From a checkpoint of a small contrastive image-text model: 20.1M parameters, 64-pixel images.
Rows from block 3 of the image encoder of a small contrastive image-text model, named by matrix and row number. Rows with one number belong to one neuron. Each number is 128 + 24 x the weight over its row's rms, rounded and kept within 0 to 255. All counts start at 0. Numbers have three digits each.
After each neuron's rows are labels from the 100 images, of 14848, where the neuron reaches its highest value: "top examples" is what is common among them. Only what is clearly more common there than usual is listed. The data: scattered letters and digits in many colours. In brackets: how many of the 100.
# fc1: MLP up (encoder.blocks.3.mlp.fc1.weight, 384x64), inputs 0-63
# fc2: MLP down (encoder.blocks.3.mlp.fc2.weight, 64x384, transposed), outputs 0-63

fc1.184:129122158151128161126094101124133122126121167132134130121117124134194133124102172177122119149101182146118124106104129134169128125116119130143119120095128109138113119192126133127122114180065138
fc2.184:137100132140107125112160121124132128195142130129129137130111215132104170108140126143142142128129114110156150129117105124127135127131129147130027140144154164137121160115107128141128130148137129
top examples: yellow (74); white (65)

fc1.116:129109073124135128135120127131123127141082120116097113133161163139107122082175172140130108139115151129174158161129129110118103132137105130125130121121137127119131141192137146142128053139080114
fc2.116:148130126111105148125126116131174127193130133125119109143133149127102106136170130141151124130116129128134125075165118190130129126134130128090199104094145181125113182127146125128108137134121136
top examples: yellow (75); orange (64)

fc1.289:161107130126120123146152147072091117145115131128085131133139158135129084098159162184099173144140135133136127120126142153143135103155171127129121103155077116109199126117138121120134131130130137
fc2.289:136126130146123136156141126177112120125117125128130124122087116148099111142158096121143115058149133091118097102160190121098126128121137110113140162123121103102085190098108127118126154130113097
top examples: orange (90)

fc1.273:078102147069129120130134115129151130125129188112117130125131138074115137141113130128159101117142087095195117165148163138151124140076119108141102129133130114128166133104158127129128143117126154
fc2.273:151116075197130133144131130153120126121106098196155145083107134129121133131146126122100171171122183178130135133123121141103140129128115125121102128116123131114088099152110131126126170127131129
top examples: white (79); yellow (60); the character 1 (26)

fc1.318:107121159132130115138199173086097129112122123159122110097128131116104163146164124080141127086170151124128063108151074125128135119129139115158125147106123125126130158131141114129128122144134101
fc2.318:145134117138127138172118085180128134114127125098137126148129128158121147132031168146158085144118103135118137154134166145123097126129116121124128131129154115126129112073124083149131131124134095
top examples: blue (89)

fc1.323:127124125110110133109143133114186127094112076123101081135128094128133122132118157135124165193127144158146127139120112192097162112128122123128121090114148121111102123124114165127073126099123122
fc2.323:127105141139130142108130126140188124146111084068104126123150111055125129156135188127147138142137149122127136171127141161128128099158126084128168137128131139114085127122123157134123091128120127
top examples: red (100); yellow (50); white (42); count: six (40)

fc1.335:201160127092121124130127103128128110162133128167127117109140138132128132145126126133163069128157155120059108149128137128082156128129118139105128128125147128115113171127129130186132129132088160
fc2.335:099131135150143108130122126155128127128139150128158150123127127050134121109080115136086124169102123132127161126132127106204113168142119132175099128100121090130152130134132114094124144146164125
top examples: purple (97)

fc1.2:128102141112092125101137111142091058135129132156127123122138157129144138190119130131183126129164103165176110132128127128125083130112128125125117120056151113131128145127080151126124128137128135
fc2.2:136128143128135126144131105119211183112127128128125123170121103151127114126189076127120132129130095117086139101134128135119130097142129139141154082144091135112133119091187125127123128130150140
top examples: white (50)

fc1.354:128130094051145113128122180125073138080084112125127136148128131111125147128156152129151119128131113136113141118204113112171178123150104179134121121120124131121128133132123133128128142129133130
fc2.354:142091126146128180113122116129177157138170140099128120095153130141142084154121116122105200059127124124133127138103161128121123158137182109094145124140158132124104128135128134119139143128129104
top examples: brown (81)

fc1.80:132138117152131129128114125109157166125096130155110112149163146154145155137188106132137128167118168138121124132128097155128120080128142098128119144119165128097138128158127062141099193128114155
fc2.80:100130121113101112132128129127105110128142133123130137131055130158129078095103151142095155066126119168193130120153164118148132149079128135153142117156113105130122135127145152129121128135152090
top examples: purple (83)

fc1.9:100160129107088115127129106128121142128119113160112112090096133129137144156087093046128135115158185127151122127118129128129091127128152125114122123127162125127122130076068124125158135126158105
fc2.9:182067094129144119138097148124125113120115118098085118136145149128118134126171154127145129128122127125143130131119148105128128145124178127123137114152104193148126184144130090129119068128090134
top examples: blue (100); black (42); brown (42); count: six (40)

fc1.5:077187135120165117112137129123128174156111117140109127132128074127120143119126090107112129094113192117142153154114125128136129129100138138127130131128130121120122127153144082134180139131056121
fc2.5:140147118129083123122125128128129103104106128131137133132155127156076141142146126089127181128118140170127148118130125142105121108129121122147174138113127146127155096129139129195042175119129124
top examples: green (67)

fc1.303:104113117099125149107104147162176146125076118108129111121092138124072124122134127125119184134141109141169131124112142165155130146087167126115134142103123082169151114106147136133177122127106117
fc2.303:141172161150150164125129073147093106092136133171176116128169108132129130145128107124117132167121171149125165133182121106128127157144129102123103140163098154115110125131129133151081134126132139
top examples: yellow (87)

fc1.380:132136099170107124128128125083127120171121149121088120134128136133105206128121131120081145122128121118134134083097129121083131163150123129129123151131145126118099097076081129119127123127135187
fc2.380:131137147134155165128135134127135126097174104133121161149133093094120124110129074141156124125121129109127128178116106141116122123178112136119122081134082119145144126185173116114090085125146096
top examples: purple (47)

fc1.195:151118134134128142171133134128127117094129127127129130121128152092114095107206114161128122110125134143136141130149158119165179132083126128128133124114125125137144118087146172172082196141131133
fc2.195:106110117134094115087102129191134132127174166109127142115123133127110139124096123118102160141129112130133137130073103168125119138146114131113092180127200095121120122141133127124128082117101144
top examples: brown (41)

fc1.134:139127135127105137159113131118164095133140146116077115159127145116160096105137126141128133129144058135126132154108125130128133144166128094131175140177131129128065154149118124134137076124161088
fc2.134:133166170111132117125165127129128162131119132191138141144129134134107153131130126127135133131104129097130146136207127126048130116128123128149122126154120130130131090106183126121073123114129105
top examples: white (96); pink (40)

fc1.287:126141135158137127142145128179128141094193100118140128127170128166130115117127128117129101120125128131127084130178128135142135119092129154118147135137095133131055132117106128100177150172092127
fc2.287:162134125090120072128118134106117137136136154130124117117113116131133133129126118154132125152128114102106132165125169126052111084151123109124126134120156123146232113130103114128142122113144138
top examples: teal (84)

fc1.366:119086139143106121108093074138129139122118128132073158107127130177126136171127147132131082118135120130150128149099116128115097120134127194151091149127184170124120128123114098130105106105130111
fc2.366:132129166117142158104120152131101076124166156119145146125105132079127128129143076124112163140112134133095118146148065112126159163145124114100077126128122119135091176129126150110167125118117134
top examples: teal (86); white (68)

fc1.169:139147132161165101155136113113135122040127165129128128097123161130118127133122127079124128139144124048132131121131115128130126108089127120135128104138135148128089133126129112128100134192143156
fc2.169:127144126082112160128129125111116113177137112175128133146148121156141119130136127129085096123127119224128128162147125128120114137136129132130140125123079113141163127129122120174171138076111117
top examples: blue (92)

fc1.16:130108122128210111129187124160112090119171122118103131083115113182128108125116125124095127128168096158138187136123113116132129120135126109175125128143117125129129119161128147129154128154123137
fc2.16:102118128142115132136126140075140161141095136120184172118134140128113118117128077133190116124130134124140054121128121131121114128087091166124179131118126125129074135100120128147133125113131127
top examples: teal (81); orange (51); white (45); yellow (44)

fc1.49:123131129093139128153138076159133126122116127086123104133122107130200141126110136142129129097137131112165107147122093102138126122134107067128126093127128098142086052118147155155135111142129135
fc2.49:093129122140127125147172129121109131169155175128139090130133129160095117129153088118126122119131088139063103117211174094112145115115123131128125128142139158129134126129139108103161104128128121
top examples: purple (58)

fc1.276:184126100155119111139164100094090102128111126137153141127135157068134166126108100129122103150125126128132134130129118102125143139181074131128184118121101133107120119128073145128128149128167123
fc2.276:128134142116106175133098158106113166101129160132128118088124124123074081136156107130114132118084112125129099137162173121126160142091128118127069128177116101107168128129125126110122161139131127
top examples: blue (82); black (55); purple (41)

fc1.223:128138107186139190148137164119133125117104119099147131116123129170124107098128132113132181124104100132121115117179144173122163122137145135125166201128127131169168128134123134123129132129108127
fc2.223:105125124009128081126131082121136120122139116180152141138138127157128105125130122156156121117132140135138154138126157128133117124123130134171109094134129129128178115120128112131136122089140112
top examples: green (89); brown (41)

fc1.79:101162127130173125128124134121127116143128130133160132130199153123063125123129156118160123132187077131155160130140127102124127109089150143103128133130174140141171118127142102101130090140127123
fc2.79:131130151079111122125145109117182169163085104118130131157141133166149103087127083131142196096108125155117158131132121160128113133132151128153122116102137110157126095117128094131120139139125083
top examples: yellow (54); the character W (47); orange (44); the character M (38)

fc1.122:120150133127142134151119077119195070133161104146132129161177125113074127160089136180128085128161123110135150158128129127128137116125131131109113137158129105145108112140140107110163120134129109
fc2.122:114120129128128089180174124095141150144075101146132133105128117193127129110177117118098181123134127135141128117132113131128103125124117148135140125151105132124138124110201121113123125134186147
top examples: pink (99)

fc1.285:121139143072139112127106129134116159136147088128102084139131125175082157127128130139129182169116152125126098145173152096082159129112122127106137134133107123131165131106120100125091124173144109
fc2.285:192121122137146172140127111127111094144123141120105131186147130107153133111136130141170111133152128100128165110128059098097096130114138111106181113122119163146128112097121137135156159124141108
top examples: orange (99); pink (41)

fc1.76:126135127111124124121125139117153158127128129130119134099124098157127120128096143112148125112127080163140128094154118102120080122170140124133044138114127128113127113152115133111083099051153157
fc2.76:115115126083129085146102111145123090086127147149121118150114142138126121077182123152144133188156129137130118134124069194119139109099112167140111114142137106144128124128127136128148132166124130
top examples: red (68); brown (40)

fc1.239:130103105074159137137130120127123145154123104150074125098205131112128091140128128122175136127128129153175172151135129111124125141095132122129074166157106144122114147129111125162132123099125128
fc2.239:127159138128130143154125158145163127088136129134175155155065107130132155090126119129120123097119153088049117122118113134128123112177116136133138117087146114092159126104169142118121129137126124
top examples: pink (92); white (40)

fc1.120:143145123158127085139141123132152221085169123120128106111165096150109128137121108143128138127100143101123124097101156110133135128147125128136121107127064145090168112148130129131129144167139128
fc2.120:138105131132167147072164128111105119158046106127118129123113144121112128123161066167137135115117145119116121164108073144130119161114126104128126125127104107144112137099106130100129170128128128
top examples: orange (85)

fc1.0:106142126125121133128179135135148129125124129211134128127117180143129124118123114137116185120179127134176131137146135169129133121128070138125127135144121129096147117099098114096105127074135126
fc2.0:123128158105122148105034133124141138149133131122067128136138163098136134103137146114129130115121153118051129128136119090166135097147154133139104111135127151139114146114136137119159131155113156
top examples: green (99); brown (40)

fc1.247:129148098139163145140116135103228129115129130124128133128123123114142129119127125059128165166091089160128112107128152131130134137134117127107127123090159107092129128126133099082131154100128126
fc2.247:065104092124130121124140131129092130129120118161118128143191133127087195172132136175088129116122127129151136101139127083134095110126195117126125143121133145133149122130128128148145127113117128
top examples: blue (55); brown (53)

fc1.243:142099117186196131064117125127123117126128119165125135128147206121122161145133099133170156134156121111120128175136132138128132124133139124127076147153103162125160126126126126127133127138136136
fc2.243:116080123122119148121124147135111148079135136150141112122124132181200112147122130096134154128151113121128127129127088124134097122119121104132125127126214156169132099126145160159102154139140121
top examples: pink (82)

fc1.97:111128113101120123115129124114129178101100198134129137190104156133108141144170128126166167128150134128139147137144124076111129133149083129124082120153127129130147106154085144132144150091129129
fc2.97:130133125155137135127128113159128114132125045128121119069107134121158129112047105166126115145132127150120130172100124134160140135127129086149141129129140121100123164105172101122128130158137128
top examples: green (71); white (51)

fc1.376:123125084143129119126055118134110081116117081122085128112124108143121164148131119137118131130118109152143093128144092193129127129113126138181096123145149155123124116126139126132131144128131197
fc2.376:186179127108092122119122145124125128111159201116131086170125166144114076132128117082115119132120094128126110130090099099121133123138137139104142109108120100142126125118133142128095103125126088
top examples: brown (100); purple (42)

fc1.175:125121128121126141131129158124127202120096123186125164120125136129099106163134144111182079127145134153115127150140084120137096098129125126144145123100082165110116147117137168153134117092114142
fc2.175:139085093128118169150114116129138123128129062109116115134124117127150128105140068151157138120150132075120167102138153100170115132089109184119105129160122124171126125113110139118140124137152113
top examples: brown (76); green (66)

fc1.281:121160136156104103113135130131128150060108148150125128153132129144127133128110145125127147128165074126171120156125128095121189130139129144127136194149133128156178131122111160170139128130120166
fc2.281:154130149128136121152167088109091131208141107095115139099100131137128103139137130111120124125115172185128156144069118123149079126149125124134145132147143127144081127124126132104126120117119091
top examples: green (73); yellow (44)

fc1.188:125129114128142148163130117139101117136122145146129173086128125172122174127116127117133097128127199136126129140148089123138130094146130076107133093107127115137130158160176101061126152137125126
fc2.188:131105150109067117119143080123124137115136133109116131156131099122140115157128153162116142128144116185151128126131138121120129173150128126123128095149133138119103114051124133172187094101125149
top examples: purple (94)

fc1.45:126105129072134125144188166146153101184116128133108133101128127137128132128123184087151124120076162159131105116153140128123139106127126153127147127053109116128156118124115140131098126129128122
fc2.45:130203110128135142122105101162109134089127123156142124146116129139162128124110089109099114109139112123111132135111123074128149133115129108124059126173165085135128145102121133119180127134156133
top examples: brown (76)

fc1.84:113093181142146134131127104120098128125089125120119163129109121103125091136134131154135165144128052113160164113133133152148139136148162128159105134096128122116161132187104127128139154093141164
fc2.84:133150141125135072158138128141137125159204137125117125148184134128141095123140111139124137121128142128099129130160137147131132094124119143137182168160141169145114147075164152143092128122116148
top examples: green (78)

fc1.299:161130133124126127053150132153108161125124128162166148134135170105115086121140138125123145126129131213129118139153131138139131161122143130096136118076133101143108133113178128112129139158114143
fc2.299:133164134111115150106107125142084125167119103126136161113135122097127131125173097153161134110127138148155164148137140149127127154120143129120120134133144129166211078122136115125136125093116064
top examples: teal (79)

fc1.81:199166122149135138128123119129143128129130174107101213125138093134117088125143104129147101147122102135153106112137125118112124088128116094150106158098129113132124130128081093124126124164129113
fc2.81:140106084106108114128121131130105122122143102137162120135110162124128152110068130147115127063141166134124126092125137106172142126125083120122202134116168131134141142129133129131117160121076132
top examples: brown (61); purple (41)

fc1.22:120131130117125127085152125132153139099132125135196127095124132128145135162128142139170165120127132126130151128079091115129125101098079150126191130135151132128103127169128135128183128141179126
fc2.22:139135128154131132128033109143094127129137127123091072118193128132142155130150147080134121127125127106129117132131135114136125140127124080131082130109104123144176133110147106136133153136131158
top examples: teal (73); green (65)

fc1.203:131128135158111129123120121145102191108149103126133119132143082164128140136118137098133100128077126091167134128125129124118129128202123131175121120175127082132093163126144098127122129115116090
fc2.203:151100151131125124116139124117133087122133193152126151102133179127123023115145120111114119137128160153130131152123143121128105127116156122110123137126120188125139120128091128116127128159102153
top examples: blue (87)

fc1.265:129124167141099122178128089128118128125089158088068128135126128129136095128106130153159123149121119138085107178110131128123145104085126167170129111069130125084109134152116106139123131132131126
fc2.265:129069097144120104119135123109125122136127166105140128127115135158134116132128110135061115128122057096141111135137134140112159159152167129066081149127141129148120146101092165126130129124115112
top examples: white (73); yellow (40)

fc1.358:127101161135164128130117127139136094102088127152137125115122124143173126116127058127123127116072121108112128167134128138124129215101132143128112104154161121119125098152124112125089128125164143
fc2.358:112130094145129201128095110129128129176129119120178116142145122115085094190122129136137119130171128101123114085090130122124116107113129110111164128128101150140114131099155145128182134110129132
top examples: black (99); brown (41)

fc1.233:127120115129128131102116081129129101125129135130144133080134112069128127132103130151125127167134143128123118089154105135126166144066124127103139151093161118126149124131146131225130156111120126
fc2.233:099155145129128134176075168135120186121140130136134133142126142103071121101107130152131094124119167131145114160131206128138133128128124128132129132126117083106109122161126135107075128144128136
top examples: brown (76)

fc1.44:128136128087146117174123138129190136119132128121162127128127108134121167123140163126112027127097097076128130126146114088119127088129129131174140149140086134124135125129131123128131113129125139
fc2.44:177142127124120154128164107115127124139143085132119078124149130124114094105133127092143144080160116120116174142124184154132134123119149114100074076125199136138138131117127122125129116130129125
top examples: red (85); black (43)

fc1.157:146127102101100106116173151106109161111102129131135106129151139117098138124120123180091082128137125131105155115133099090139172142127132131125149127114150131194133168148105090123128128131169078
fc2.157:117093150179163206125131147125086129135148165127139130118145152138132106087113143124178177113128124102129129120139146166120127113128128122121128137147129123083148072100128131092149124138125146
top examples: brown (97)

fc1.311:109131157146086124116131156120090183133128135121142122103137138161109131123135079175103145127127130140156151123108117135139132079097194161162133099152119127181132126168143129128154142145127151
fc2.311:216179107154157099092082125155123129111115131146123141128132140089152157100167133119145133121131132168083132126122126121133151174162107126094121156095126135131128158109124130129119130140127126
top examples: orange (92)

fc1.82:177130125168055144130122134119124152130132133136146159103138131109148141100107112125154150114128167154174132153125131140118128108129112112127139129128134140197116128128142146157133084079071135
fc2.82:127126134115150119147179129129127127175109132124107135126128129154145102160205103158113127121147135124139137055129114133121135125143127157169117166144141111094121126126080143061119130131123121
top examples: green (75)

fc1.283:158130135139175169132136113117165132133159171117133125132184156179131124130189116095155126119094148123128108098141128124132125118144100112127181126101129129120070140163142150146102120134118136
fc2.283:112145105116112112133111115137085110138104049142116112164070096078123125129127178152135125155152120144129142118127109099126125122119128138137068139138118135131131142118135081135157106112092152
top examples: blue (100)

fc1.228:134131127129141104133141114136115167083137093129121135131045081128140129122158135118123126143089138126158109175120116151127160142136156141152174098128099103124101122097152129121159129186136128
fc2.228:134183144122166121089129105130074123145127130087122135136192143108132121126106099157163116044125113166115102138155125121110131123154116118125126137112128130170125104144108122116134148152145133
top examples: teal (99)

fc1.74:139131098127129145141168107127129129126113099130129081097138111125168152152123128124123150134085136125113143176107153225152122147157112121132089133107169115105126127127132135127083128163127108
fc2.74:130101128125132138094104134168133185162128096108102127128129140097131132139116139128148130134194128142129128155140133097128127118147125082089101081139153140132069152075127158109132116118125165
top examples: red (66); pink (42); count: six (36)

fc1.206:086170069150126127129108123067128129125130114137139131072113130120108128129128113134085129141088132170132128112136130130104128127129132102118170129124216149109140130153128152106139132145128097
fc2.206:132134233111126139128127123164114115124125124142146129128193133128097115126149127123167083117128125126125129155129112134125116119149129138111153133149112149128144120092154077184119109129137163
top examples: black (94); blue (42); purple (40)

fc1.73:128124124144125127133128135179125117169157096124129093118153110129133129145129218130142136102128128180123135132165150129120133089077127128102110126154112125159127133148152118117109177089126093
fc2.73:157117160152137129114151109106132195098133165142125154127125133138129131165143068073128116099100136113110126139101124133091120170133150128142129124118116124089139126142143136140116103131156201
top examples: orange (76); yellow (44)

fc1.6:080097123127127132148127174202132139153168137135128118080125128155162156128125144161129093124162102131131097123102128134129113173146137134130101128151132116125098141166117175156127125127088110
fc2.6:156136109144130103129129113128092091135130141166140169169128128091113103095130078110133128128120139086151104100156075096139134140138122119082130095108133132120130104116076137126185124154132148
top examples: purple (61)

fc1.164:126129083094132126149130161174134121122130130140160129114095087127167140128125128100107178118151153169104128140089105145131135108171148082125131130177201152102128133129141141130135126130130137
fc2.164:118121113137128127114178122128138123127132109127167153126180189126093128133111109115128112131103139044126095066128156126143156144120134150120111128104096135128108116131123125128184102128137105
top examples: purple (99)

fc1.85:128126131129134130132094128125122029189166092129120131109126098115131134147136122153131119128125126135126104128100143130139126127128180127156118176086136164099165100101123126126121086117134127
fc2.85:137094126125115130129172132124117137124091189125121130142113152155127128088099184127131131145126132123147125126135081141123155128130097124128128044128163124120130131132159125111149202131115132
top examples: red (70)

fc1.102:128131146068133142130150138131130161124142096109089108116132154128140104167123135107120198146132175148109128145126128128128148096122113153109078128089125085091128070114119127130146151102145124
fc2.102:136138129200130118144123128123134032128123129132133144137123128122138173113152167170179127102136128126182142103128128134148127130126125128130155129113107151155115149121147150134116127125140183
top examples: red (100)

fc1.312:131122113107134140132130159132083122111127133110128104128112107108184109179119151117064133131147168115118125104142125152128068134097157143096164128143120124196109080127131127115131124144124128
fc2.312:145089129163139090115143160157125132138138137177177141124118134106104120086101103108130089145081144154132127150107129103169138095144132124100079127108158133087127149115123136116139183130126133
top examples: purple (59); black (51); brown (45)

fc1.370:109125100126191122146133096117129080148130118170170124128143127126112087129113126176129125128114125117149147123128135148124126192123137155078135153123130113076143110121129128134197126113102115
fc2.370:147128157093096100126115128128169140130093135109112161107125127131111131117125111084132107126174127164115118128135114113127118079077139083126125124164108127129110121127126090197071142121115155
top examples: black (66)

fc1.54:114128113140123127150129102112148124113100123128130129102126129094116175125123177089076128157160186059106127099149109159165150168114149125144141087133115107106129100121126143162137128129128128
fc2.54:109120116123132164130067178170123122127135116179137140148147132181126065130120086151129182165126132141122144122095146119122122120130129128142132129152137134150132137176106070133128121122123129
top examples: red (64); purple (55)

fc1.105:112074123129171125086127165140131100135106099074128129120125146136124138117124173207126123085131114127125137113103116097129128125104070127139143119146155131115119109125124129163089116165126128
fc2.105:130129125149084154135092103059128160124138131168116127151147114126117134125156129104141116150143127127126118130119145139143116081178160111124076121128128121134140126104109091094167157068096118
top examples: red (84); orange (52); pink (46); yellow (40)

fc1.28:137110133124080134133132094128116147138115067102132129063120134206118152135120072135126139130157090126156163105128124142132119138115099147117124140130134159106104126106128131163175128136124123
fc2.28:126151147151176123136117132141173115144148163131124117143158129127148136117122164138140129089125144127122140139153128049125119104123142134080137107082131122128162179123124129124129114109194089
top examples: white (78)

fc1.46:121127121158129149180102140126126106095093139130151096096139105124131122133111119086116130183180155136126142108155114122122129177126093128157124047132128128140124103124127134127099079119130125
fc2.46:065139124131128149116123126138118105121129165152152152143141165171101110158123128134124124155132099115121117182084129124125123126140144153142128127140039096158120145124115124098175155135113130
top examples: blue (82); black (48)

fc1.87:140126101105133144128159130130127125102165122128126147098102129179124107132088124131124130126207128105162128176148159129126128126128112131125093175087181128135121116132144074127116128150136090
fc2.87:147108147128128124125122129135173129103114088124102149150134132159153134101147153162146124090143127108144121123122170119128130143102138139125114181122130151103133143128062217121143125116144171
top examples: brown (67); black (63); purple (41)

fc1.166:102143107129123130127082144129129127128165161135181127113165125121102118115121163117122070170138134127130127141142128160073118135061107132125103097144127125167086160116168127118131131127147104
fc2.166:148051147127165105097095152091121129126108122081133130126139132136127135146112106095071135153117137093127126131116099180105158114122143121144129139107122200138133102120122133144107116129113119
top examples: orange (69); yellow (51); pink (50); the character M (47)

fc1.234:148125129117079127106129121167158068152160132128155127134139128142130133127128133133122124111129131141205158142150130127171128128125128125137155113131127129148156123160193118128131050097119123
fc2.234:111115121127133130128146126111128103097136148079130105128136129134123118143129152119091143025109132161131119133127121056140129127106125137122138123127146146136108155062150178138131151131134122
top examples: yellow (93); white (47)

fc1.59:146171104124204158129128129088091116131119135202129127127189128119144136125117131096123156126087135140127130126127121137123120130128128124115127125059126097144123140113121147126129073109120133
fc2.59:116116098096129124137150162197130126106150112130144157097131119139119128142118125146126117125142065129117129163165107137112154149135125131146122126179077120143114100143138072140122193114137129
top examples: black (89); blue (48); purple (43)

fc1.179:156122132150131115129195176132127148152141126129121154101180114152110131094113131139125142127149128107151131090116115145086174128115127151126144100099099071123135112146132152154088107100163111
fc2.179:132134130106141147067147106113111161136121075088113147091126124125099095141143075191141100126124141129124133129127111122132111082091108145086170140113141150092123114112091138116127126129132129
top examples: orange (98); white (41)

fc1.351:127067131127112126101081125156124124131126138128126122158124081091059149122156146148117130091098127109089126129122083128124126141145091111092129107130112129113168162164101153092138123132130136
fc2.351:146127132123141167126143152081137136164133136186133134128158133121177127096100128123116110129157120078129115078126124123150131114078149129188110139128129140119081111069117117139124110128148115
top examples: yellow (45); pink (43)

fc1.317:128133143133132153145144110126104093131123152149149128163092129122126106060122100131127159126082125129153150132182131169117126145186128124094129137081128130133074109130123148157123149121173128
fc2.317:125103169128123141162135093149125128152178117112149137114132125118117071155152127127099141131165102129111064134127132134046123143127126129143128127136103070140141085134115112118115130130134156
top examples: black (49); blue (48)

fc1.371:141131147124091150132116133122131127157131137146151198112107146139126124163129214116117115103129131139124094141158131121137083088136177142161101107108147112128128170130127116123129087132153107
fc2.371:128060111128115108120127130139128126105129159113094047109115123129109091136132107114156152156106078119115159122110093129102124126120136130067111137140123123116125105104103128131111124069133125
top examples: teal (99)

fc1.88:114162124128130108195129120117160140129135109095092119183097122116120166093122118139135118120092126094139089151133108137073132094132113151112150131197131164131090123141126135132131131130132113
fc2.88:118127130122147133136104123099101132131133143122134118210175121161148126124128118132129131132178119120113129108125120161162142111104131070133211125128134161131163123123142106112134112176144125
top examples: purple (47)

fc1.33:175128146122073133133137136124137147113098080139120098154128149105130119130130109058168128166128160096126124145139140133084141136169160146128116131103125115123181117123101128116110144111112080
fc2.33:106126106147129121136121067144145128128151102149110055155126101085130123129137189086142056155124138130176128160128142127144121110127150145126125147128128108147131164127101128137146122122131120
top examples: blue (100); brown (45); count: six (39)

fc1.60:113081135093093158128141133151137121129126132108147076130112080156136110116151060127106128126133135089127106145127127119123113124055113128119151111083154127149122155127123126140084128167112121
fc2.60:129124123174142113125057110118084118127139167141153143092119155156134121135088169124132122137132129149112135089126115125135175127160115124143126146187128135121084081099126124141147132117171131
top examples: red (79)

fc1.356:146129107129129120117166141132126127128123098145087149139154139096132090088138161130129134072122140128149124158213141087089168127118118151124116162132109125123134129120072095130121101124121116
fc2.356:129145122088141158132102120134129163128131138108193134121142127118126165186144110131124105168154125139149127046087125153125119129160134067126129108142151107117129121119169130126132142109121131
top examples: green (95); count: six (35)